From a checkpoint of a small audio frame classifier.
Model: activation relu, depths [1, 1, 2, 1], widths [192, 192, 192, 192].
Training: batches of 64, held-out accuracy 97%.
Data: 78125 training examples, 0.6 epochs.
Rows from block 3 of a small audio frame classifier, named by matrix and row number. Each number is 500 + 25 x the weight over its row's rms, rounded and kept within 0 to 999. All counts start at 0. Numbers have three digits each.
After each channel's rows are labels from the 100 clips, of 14976, where the channel reaches its highest value: "strongest on" is what is common among them; "loudest band" is the band of the loudest frequency at the time of the peak. Only what is clearly more common there than usual is listed. The data: single English nouns, adjectives and verbs, spoken by a formant synthesiser in many voices. In brackets: how many of the 100, against the usual share in percent.
# conv: width-5 conv (model.blocks.3.conv.weight, 192x192x5, each kernel summed), inputs 64-127

conv.79:479527489534473514525534517526490492513557523476531442464464478453490501489508504453539514516476511515523498501530504531500486483492554519509467522512508527510485505542547539501524539475439453
strongest on: /n/ (45 vs 20.4); clipping (39 vs 8.2); /f/ (30 vs 8.3); /ʃ/ (26 vs 5.4)
loudest band: 500 to 1000 Hz (51 vs 14.3)

conv.9:540507575517492483482480479479473482517484545480475528466484498457482453487506487530488497466536521502482524500496489579507470478508500479510509495476484546442470513531502451538476522521509502
strongest on: /dʒ/ (63 vs 5.5); /ʌ/ (29 vs 3.7)
loudest band: 2000 to 4000 Hz (25 vs 4.2)

conv.187:484506504530517496505497497494527530457496505441493472496567489509448510496516487451533500489518468526512506443481508502488474485495537540513502482464465510435510482551482501515491482539513476
strongest on: /f/ (53 vs 8.3); /ʃ/ (31 vs 5.4)
loudest band: 4000 to 8000 Hz (36 vs 10.9)

conv.163:509524475497495504504456534506502493465513457511492492500519530496534483499496516519503473499511497484523487474491490496459501516497488480458476521500483499495522547465473478497486512477451525
strongest on: /n/ (62 vs 20.4); /tʃ/ (59 vs 7); /ə/ (57 vs 7.5); /ʃ/ (36 vs 5.4)
loudest band: 500 to 1000 Hz (53 vs 14.3)

conv.53:474484472485511506541522457513483495570449488458513477492523496504530470491542503474482494517475494512484487482479471476540506494493493513513529478507511452452515514490488486460504514515510477
strongest on: /d/ (47 vs 23)
loudest band: 4000 to 8000 Hz (66 vs 10.9)

conv.17:515482520496497511488503479522490531566481476546487523524476527481493477494520500490498493508493477525459524508492518513497487499513494475493498516472488552550488537477529520479533517533545527
strongest on: /tʃ/ (56 vs 7); /ɝ/ (33 vs 13.1); /p/ (26 vs 10.1); /i/ (25 vs 8.5)
loudest band: 2000 to 4000 Hz (77 vs 4.2)

conv.156:497506497554475500519515515473525525515539542508498488503460468502491509553494507514542494528465519462487520479482503499510520448454517505511502495464483504475516489540514528501511532536474516
strongest on: /s/ (83 vs 20.3); /t/ (62 vs 27.9); /ɔ/ (42 vs 9.8); /f/ (25 vs 8.3)
loudest band: 4000 to 8000 Hz (35 vs 10.9); 250 to 500 Hz (34 vs 15.7)

conv.35:475498466482481546491515504520474502512533512498561502505485526513486505488551499490508499503524518503532492491495527476535469503465463457477506475470541525492484511478517511489492468526522504
strongest on: /i/ (36 vs 8.5); /p/ (29 vs 10.1)
loudest band: 250 to 500 Hz (49 vs 15.7)

conv.178:542571582475477502507461507508525541502494455488524509486463514485532506519462501525453497508483516493465487521498520500453514507488551495499506512527455511520496558509510496458479504490531477
strongest on: /ɑ/ (31 vs 10.7); /p/ (30 vs 10.1)
loudest band: 500 to 1000 Hz (50 vs 14.3)

conv.114:481468544499500504506511474487511529491525496519505502493514488502500500463464526518503503526519479517491523467491522510537491504530511471518538493476459484506514471483499516483471455494508505
strongest on: clipping (50 vs 8.2); /ɑ/ (42 vs 10.7); /p/ (30 vs 10.1)
loudest band: 250 to 500 Hz (50 vs 15.7)

conv.87:456520482497540465465504531525463473438500488487477552495517505524489500531503497536551494472564496504507489451508481513523515513461496500489451538456502526499535545475471461456514475554491543
strongest on: clipping (73 vs 8.2); mains hum (34 vs 12.5); /ɛ/ (31 vs 6.6)
loudest band: 500 to 1000 Hz (40 vs 14.3)

conv.39:491531468493497512497509498520473513523514491478449506434462490487514498487510507493529502507493523473469505522491496437461467531519490473516518499494470504509522451454484479526489488508490498
strongest on: /p/ (62 vs 10.1); /ɑ/ (28 vs 10.7)
loudest band: 250 to 500 Hz (38 vs 15.7)

conv.42:514512471502539515519492502449472542507510536487531567466496494525529517504463525510528521531473539488498521546494508464475496516487466479488488494483491466470480565522498498513515494549459548
strongest on: /ɑ/ (43 vs 10.7); /w/ (34 vs 7.7)
loudest band: 500 to 1000 Hz (69 vs 14.3)

conv.36:470471537513488488493488463511476479553505494523543507503513573495537473466518498506487511507483496531486493549496493493482535508495510486529526480520511512526501528515471474488497524508501517
strongest on: /tʃ/ (60 vs 7); /ʃ/ (29 vs 5.4)
loudest band: 2000 to 4000 Hz (88 vs 4.2)

conv.170:468506549509454494507521466519483526471533552495538471472517501474466521520521475499482519519434464502442466525475505513505518529521518506513525487473522504535484503468525493478491497497529505
strongest on: /tʃ/ (50 vs 7); /p/ (44 vs 10.1); /aɪ/ (31 vs 5.9); /ʃ/ (29 vs 5.4)
loudest band: 2000 to 4000 Hz (41 vs 4.2); 500 to 1000 Hz (35 vs 14.3)

conv.94:500489476514513500481482503490535495512522505509487495487494518525516483511504468461524500484512510475479518537493467516467497532483556469501507497477531487494519523544529524537486493520484504
strongest on: /s/ (68 vs 20.3); /t/ (60 vs 27.9); /ɔ/ (36 vs 9.8); /f/ (26 vs 8.3)
loudest band: 4000 to 8000 Hz (60 vs 10.9)

conv.116:495517448507474485483499484466554489504487490507451490509530490475554546489521484484560504517474516516486492518500511474511524524459474447440535484504477547515490478498465499524510500453508534
strongest on: /t/ (77 vs 27.9); /p/ (33 vs 10.1)
loudest band: 4000 to 8000 Hz (56 vs 10.9)

conv.2:527548435525506545515511472462498504491526481473501477481517517454547489485477519502526547497502472496494512479482470506484460538478521502495508489476477481519501477455544544562503513512477492
strongest on: /s/ (70 vs 20.3); /ɔ/ (31 vs 9.8); mains hum (31 vs 12.5); /f/ (25 vs 8.3)
loudest band: 500 to 1000 Hz (40 vs 14.3)

conv.51:512483473523532518542533470546560504474506512516489502460487462493507491505496490488486452516457481538500537481496458549524493526499534532504526471538480480472519485519456490508446493501527486
strongest on: /ɹ/ (53 vs 23.5); /ə/ (37 vs 7.5); /ɔ/ (36 vs 9.8); /f/ (29 vs 8.3)
loudest band: 500 to 1000 Hz (33 vs 14.3)

conv.148:477506466511559528501505539487524475535508536515535515494521462488562475512454518460507515462504451522483491475491513482508468554494485459493496532474481510472519494529525506477461506524490486
strongest on: /s/ (54 vs 20.3); /æ/ (30 vs 8.5); /ɔ/ (25 vs 9.8)
loudest band: 4000 to 8000 Hz (75 vs 10.9)

conv.115:516450466519452425523500518482490543513495475482518457537525479480505487491478528514442496537476536515513479521525485505465500549481497500518523517505480463506510522495515545458518477504504459
strongest on: /p/ (69 vs 10.1); /k/ (40 vs 18.5)
loudest band: 1000 to 2000 Hz (36 vs 3.7)

conv.180:445521532494545472486515473523456535506501495474517500505540521490510496445535528511508509560533513474503494467477512489498447536532463495498496488523491479495478464486519518501489502532492480
strongest on: /k/ (80 vs 18.5); /l/ (52 vs 24.4)
loudest band: 2000 to 4000 Hz (83 vs 4.2)

conv.14:530508528504510470476448495527485516493497536478554497487528462529451486505484470436491528482494488520501519533496503489501518490495526499485495488511515476515461491513501522485477504471483503
strongest on: /f/ (33 vs 8.3); /ɑ/ (32 vs 10.7); /ʃ/ (25 vs 5.4)
loudest band: 500 to 1000 Hz (71 vs 14.3)

conv.185:522469512493522568512515529498513542543485478550469498472504533484479520514504515475459461470532494551503484479499508509487530510494513497493551518491520507490528490497489556487555529497498526
strongest on: /s/ (98 vs 20.3); mains hum (43 vs 12.5); /ɔ/ (27 vs 9.8)
loudest band: 4000 to 8000 Hz (93 vs 10.9)

conv.50:513510511481532483530509508477455505473478514525490539496490525514463485509489526477476476514477461537493518497470511508496533522545442523471462527455493503509473501463507475483536487489522555
strongest on: /k/ (100 vs 18.5); /l/ (52 vs 24.4)
loudest band: 2000 to 4000 Hz (31 vs 4.2)

conv.117:467515498498446557486492519472498531470498478547498521474509476497514541512476495474558487504532515544497498464496504497495501536496528499529491472502490476481499460494508523523497483506500519
strongest on: mains hum (47 vs 12.5); white noise (38 vs 12.3); clipping (31 vs 8.2)
loudest band: 4000 to 8000 Hz (30 vs 10.9)

conv.63:501514494504536521467497486479515490533513473482457447545543505487546488441495499495554503521511526503468490538496538492532534515496522478466525475510482533529486508492490501544487469491509485
strongest on: /g/ (38 vs 5.8); /b/ (33 vs 14.1); clipping (32 vs 8.2)
loudest band: 500 to 1000 Hz (33 vs 14.3)

conv.25:468550525473489487507499512503487502478492479484464512500537528471508509528514505569501512500482499471464520536510515510522492556527503524460494542491490512520512531489527493446495507496499478
strongest on: /s/ (59 vs 20.3); clipping (26 vs 8.2)
loudest band: 500 to 1000 Hz (58 vs 14.3)

conv.21:492509535502530487536496452514495492503447444521502509550497474524517527498508499510497489478486523536468489524448495520514525521542490465499511515477558467534505480505532508503510520501496470
strongest on: /tʃ/ (49 vs 7); /k/ (39 vs 18.5)
loudest band: 2000 to 4000 Hz (63 vs 4.2)

conv.151:506502544512486513481475507510531403548502502504465468512505494532482549537499503507497533490459507519497518484472529502478548501528495499547504512478535479508508532518496510494500481499524530
strongest on: /ɝ/ (48 vs 13.1); /g/ (40 vs 5.8); /tʃ/ (35 vs 7); /i/ (27 vs 8.5)
loudest band: 2000 to 4000 Hz (46 vs 4.2)

conv.77:484534492513481500492499464509483552507522475500534484465539494533529513461479463529519484510506484497478516565468485488547457514498495525500548485485497450506484515524528487461530524509501520
strongest on: /p/ (55 vs 10.1); /ʌ/ (25 vs 3.7)
loudest band: 1000 to 2000 Hz (31 vs 3.7)

conv.59:525459503475506491490505489527519509494546512477460533513504515486554483503508498463500498509433526436505490490506452505476490515488490502524519483486484489506471544501506492503500466508488468
strongest on: /n/ (50 vs 20.4); /ə/ (33 vs 7.5); clipping (30 vs 8.2); /tʃ/ (28 vs 7)
loudest band: 500 to 1000 Hz (71 vs 14.3)

conv.172:457458518506447536502488450513472544502484460509466525527475519495491493517531485514503528505460508514503492502498467524504484552533531518488461514470470510533494506512504472491535512495530478
strongest on: /æ/ (27 vs 8.5); clipping (25 vs 8.2)
loudest band: 250 to 500 Hz (48 vs 15.7)

conv.165:495493520557523481522489462514476515480484528501505488460481499514472522510483544512448511552478504485480528515534505501527463477535520496500486486487481524534485491510498507470511494528501509
strongest on: mains hum (47 vs 12.5); /k/ (46 vs 18.5); /b/ (35 vs 14.1); clipping (25 vs 8.2)
loudest band: 2000 to 4000 Hz (28 vs 4.2)

conv.67:493449504482568515483521511441471448510492527563451530528467486492493501522528476495460523503493508520507479482506483521483495481514473500506497515483473498484511526507529513491485492496528478
strongest on: /d/ (78 vs 23); clipping (47 vs 8.2)
loudest band: 4000 to 8000 Hz (41 vs 10.9)

conv.75:467536552485504473465505511481442509468488511515524523507504520466482440454485485511505500471529518489451530490526458523488517502449486462496511496457498494494505507501538512524493462519491487
strongest on: /ɹ/ (69 vs 23.5); /ɛ/ (43 vs 6.6); /tʃ/ (32 vs 7); word: chair (30 vs 0.8)
loudest band: 250 to 500 Hz (53 vs 15.7)

conv.49:529545536466539529493521488501505476518496499462449532476470563519485512476532534526459491470502488514505529485477525455478471466523487513482539520496535476515506450446517501497526508492510527
strongest on: /t/ (78 vs 27.9); /ɹ/ (52 vs 23.5); clipping (34 vs 8.2); mains hum (32 vs 12.5)
loudest band: 4000 to 8000 Hz (35 vs 10.9)

conv.7:484467517484508482480584467530518453462510494497514504509500492519495510518453474476506527511491496526517482503505492461495522519489495449527539472502523490532520521548483454519485508537480497
strongest on: /k/ (95 vs 18.5); /l/ (53 vs 24.4)
loudest band: 2000 to 4000 Hz (59 vs 4.2)

conv.80:518530509488476490482520534508492502482516511494485449474482460537523503532527494475485542512534527496497534507468481512527480457501472500507449549479475477478502477450530523496508490559530482
strongest on: /ʃ/ (40 vs 5.4); /ʊ/ (39 vs 3.8); /p/ (34 vs 10.1); word: pushed (34 vs 1)
loudest band: 250 to 500 Hz (55 vs 15.7)

conv.61:473531508524488497515480505476562468465537496491481479498520489518511516447488520504535513500473531502508491521495487480533505554466515513502474508445501479452506454522510445543491493518463478
strongest on: /t/ (58 vs 27.9); /s/ (46 vs 20.3); /ʃ/ (25 vs 5.4)
loudest band: 250 to 500 Hz (48 vs 15.7)

conv.30:468470520455491512481488534481487513492450470525513518471504527527502494495504519500481490502521499509515521497508487499486525479532566509518489476469497528469500479506547465470473498503515467
strongest on: /t/ (84 vs 27.9); /s/ (48 vs 20.3); mains hum (38 vs 12.5); clipping (29 vs 8.2)
loudest band: 250 to 500 Hz (34 vs 15.7)

conv.160:465475513514480491448479518463498520525505571447470557493503481489466493459478502462464518475477495553485485529477487503486484528482494526528541463445547503506539530487499468486480540503521487
strongest on: /s/ (42 vs 20.3); clipping (37 vs 8.2)
loudest band: 250 to 500 Hz (40 vs 15.7)

conv.83:527540449490495493454468530520460501508521504494523499515486516502508500504469452467500483523518512525476472514480538472471494495557527465516514535497472533515507488535526488514542527485529499
strongest on: /t/ (93 vs 27.9); mains hum (48 vs 12.5)
loudest band: 4000 to 8000 Hz (78 vs 10.9)

conv.28:497440516536534460451491560481517502495493487478487488540479499543519516528471484487529542472466519514477508533481504475529470487510488489502488497509488481518482494527556481509506467530531500
strongest on: /d/ (52 vs 23); clipping (31 vs 8.2); mains hum (30 vs 12.5)
loudest band: 2000 to 4000 Hz (51 vs 4.2)

conv.119:492472505535467460550494500501519522530443501480493480509523502478501474538540489492487489527482493451525493511494486509568457495533513527478508475488491485508511512516487475468460519485532507
strongest on: /ɹ/ (75 vs 23.5); /n/ (48 vs 20.4)
loudest band: 250 to 500 Hz (41 vs 15.7)

conv.118:486490504491499519481516460509533529457481503510518524501500490533444498471532469474514497453511506491564519444505476549479498533481480505494489513495471495512527527491491542489498502499494515
strongest on: /ɝ/ (48 vs 13.1); /tʃ/ (46 vs 7); /i/ (30 vs 8.5)
loudest band: 250 to 500 Hz (49 vs 15.7)

conv.20:523492500558448470507466511480509483503510492501471481510506498514532452509486464500464536485516481517493528494497506473525498531479516480504482473477522450516498520489496452498485473537486497
strongest on: /t/ (59 vs 27.9); /ə/ (42 vs 7.5); /eɪ/ (29 vs 8.7); clipping (28 vs 8.2)
loudest band: 250 to 500 Hz (49 vs 15.7); 500 to 1000 Hz (33 vs 14.3)

conv.96:467467511495509489469495460511473494556512522524514503518463488439511489469486485459511536507487536465508510544503521457489452504521548524441473505524514525464513503498499534494526475526474485
strongest on: white noise (67 vs 12.3); clipping (29 vs 8.2)
loudest band: 4000 to 8000 Hz (61 vs 10.9)

conv.176:468510522564447477471514488498501506542505478503507475534511465501512494451479503490477543495475465527513497487507507504507439499526482471504500489472520455454475450487534490551480508480480486
strongest on: mains hum (31 vs 12.5); /ʃ/ (28 vs 5.4)
loudest band: 250 to 500 Hz (46 vs 15.7)

conv.6:474542488493499490504488488478521521475511511483527539508490495488489539548483485507527501464483485483468523489499483521515553501513529499501533490489467456507510538538466479560514474434481511
strongest on: /ɑ/ (40 vs 10.7); /b/ (39 vs 14.1); /ɔ/ (34 vs 9.8)
loudest band: 500 to 1000 Hz (75 vs 14.3)

conv.102:487495518465486512523507513504485513485492508448475483467487487499473489462555485502498532499506491480427465487469544501478526498492491474471537542521487501495477506515520512498505502497505532
strongest on: /ɝ/ (30 vs 13.1)
loudest band: 4000 to 8000 Hz (52 vs 10.9); 2000 to 4000 Hz (38 vs 4.2)

conv.166:528570526499441502483495521506466524490523503482539490565489487527500521497527490515463506484495493550503511465477475494511456543480481524472488471499499480444481481497494468528476525489512510
strongest on: /ɹ/ (100 vs 23.5); /n/ (51 vs 20.4); /ɪ/ (35 vs 14.4); /dʒ/ (30 vs 5.5)
loudest band: 250 to 500 Hz (53 vs 15.7)

conv.171:469478503503478500476540506513462502503528482506471475500571510497510491485510484498480515487515510494455472503477506482528497539558447514526493472493527496540494523467476545488512545500517473
strongest on: /tʃ/ (68 vs 7); /ʃ/ (31 vs 5.4)
loudest band: 2000 to 4000 Hz (99 vs 4.2)

conv.140:507497491528523512505502489486514494510509512488523461539514489501523487523496521489475501455511472520479558492496458529485525549514521530506499484472540497539461482458508522466522485552458491
strongest on: /s/ (46 vs 20.3); /ə/ (32 vs 7.5); mains hum (31 vs 12.5); /f/ (28 vs 8.3)
loudest band: 500 to 1000 Hz (41 vs 14.3)

conv.168:485533505469453518539528501498477542478499514503535505462535532538502515519478467507519561498515533497548495498498468491492495478501504534506489508512520507529498494501472467502457501522539513
strongest on: clipping (45 vs 8.2); /ɑ/ (36 vs 10.7)
loudest band: 250 to 500 Hz (37 vs 15.7)

conv.0:541484525473510493519512497501509449451488461501515511490485504486523489541471553542508463458512491503490499510468455494469493517482482473496503511509529493504491529465461517502448521515527496
strongest on: /d/ (59 vs 23); clipping (41 vs 8.2); mains hum (38 vs 12.5)
loudest band: 4000 to 8000 Hz (56 vs 10.9)

conv.48:480457514503521494468507483504516509485486507446449469485471468518484476475473498507484432497499502487514449488520470498503481496457479488475506545490505495498523467499487544551496479477479479
strongest on: mains hum (47 vs 12.5); /b/ (35 vs 14.1); /p/ (27 vs 10.1)
loudest band: 250 to 500 Hz (43 vs 15.7)

conv.124:548501546483488552515468494481501496530506552510479531475508495531455502493509479476488483541456494541525501488526459510549528473501461490521500513482491547496491495558497476520491470503570514
strongest on: /ʃ/ (56 vs 5.4); /p/ (42 vs 10.1); /ʊ/ (41 vs 3.8); word: pushed (39 vs 1)
loudest band: 2000 to 4000 Hz (51 vs 4.2); 4000 to 8000 Hz (32 vs 10.9)

conv.38:469477481521491530526519500552504492581519494475520530521483524492545503499507502486487486468454490504527523468487492524545541491533501462504526515490517453497455479531487505485514538488504473
strongest on: /d/ (56 vs 23); clipping (34 vs 8.2)
loudest band: 2000 to 4000 Hz (28 vs 4.2)

conv.142:517530445521439480467492520497519492548486500527509545502494459470505466467510493506422487515538510467548499494514507499502476549510474514457487522517507479502496509534473492504488487465529500
strongest on: /ə/ (72 vs 7.5); /n/ (57 vs 20.4); clipping (29 vs 8.2)
loudest band: 500 to 1000 Hz (70 vs 14.3)

conv.139:484499465525522494494476480486516528541471507478501453536498490472519452476457443518502513491433513479522491513484513507502507542472500504473520496526457507509494468491494529537492488456504485
strongest on: /ɹ/ (49 vs 23.5); /tʃ/ (36 vs 7); /ɝ/ (32 vs 13.1); /ɛ/ (27 vs 6.6)
loudest band: 250 to 500 Hz (52 vs 15.7)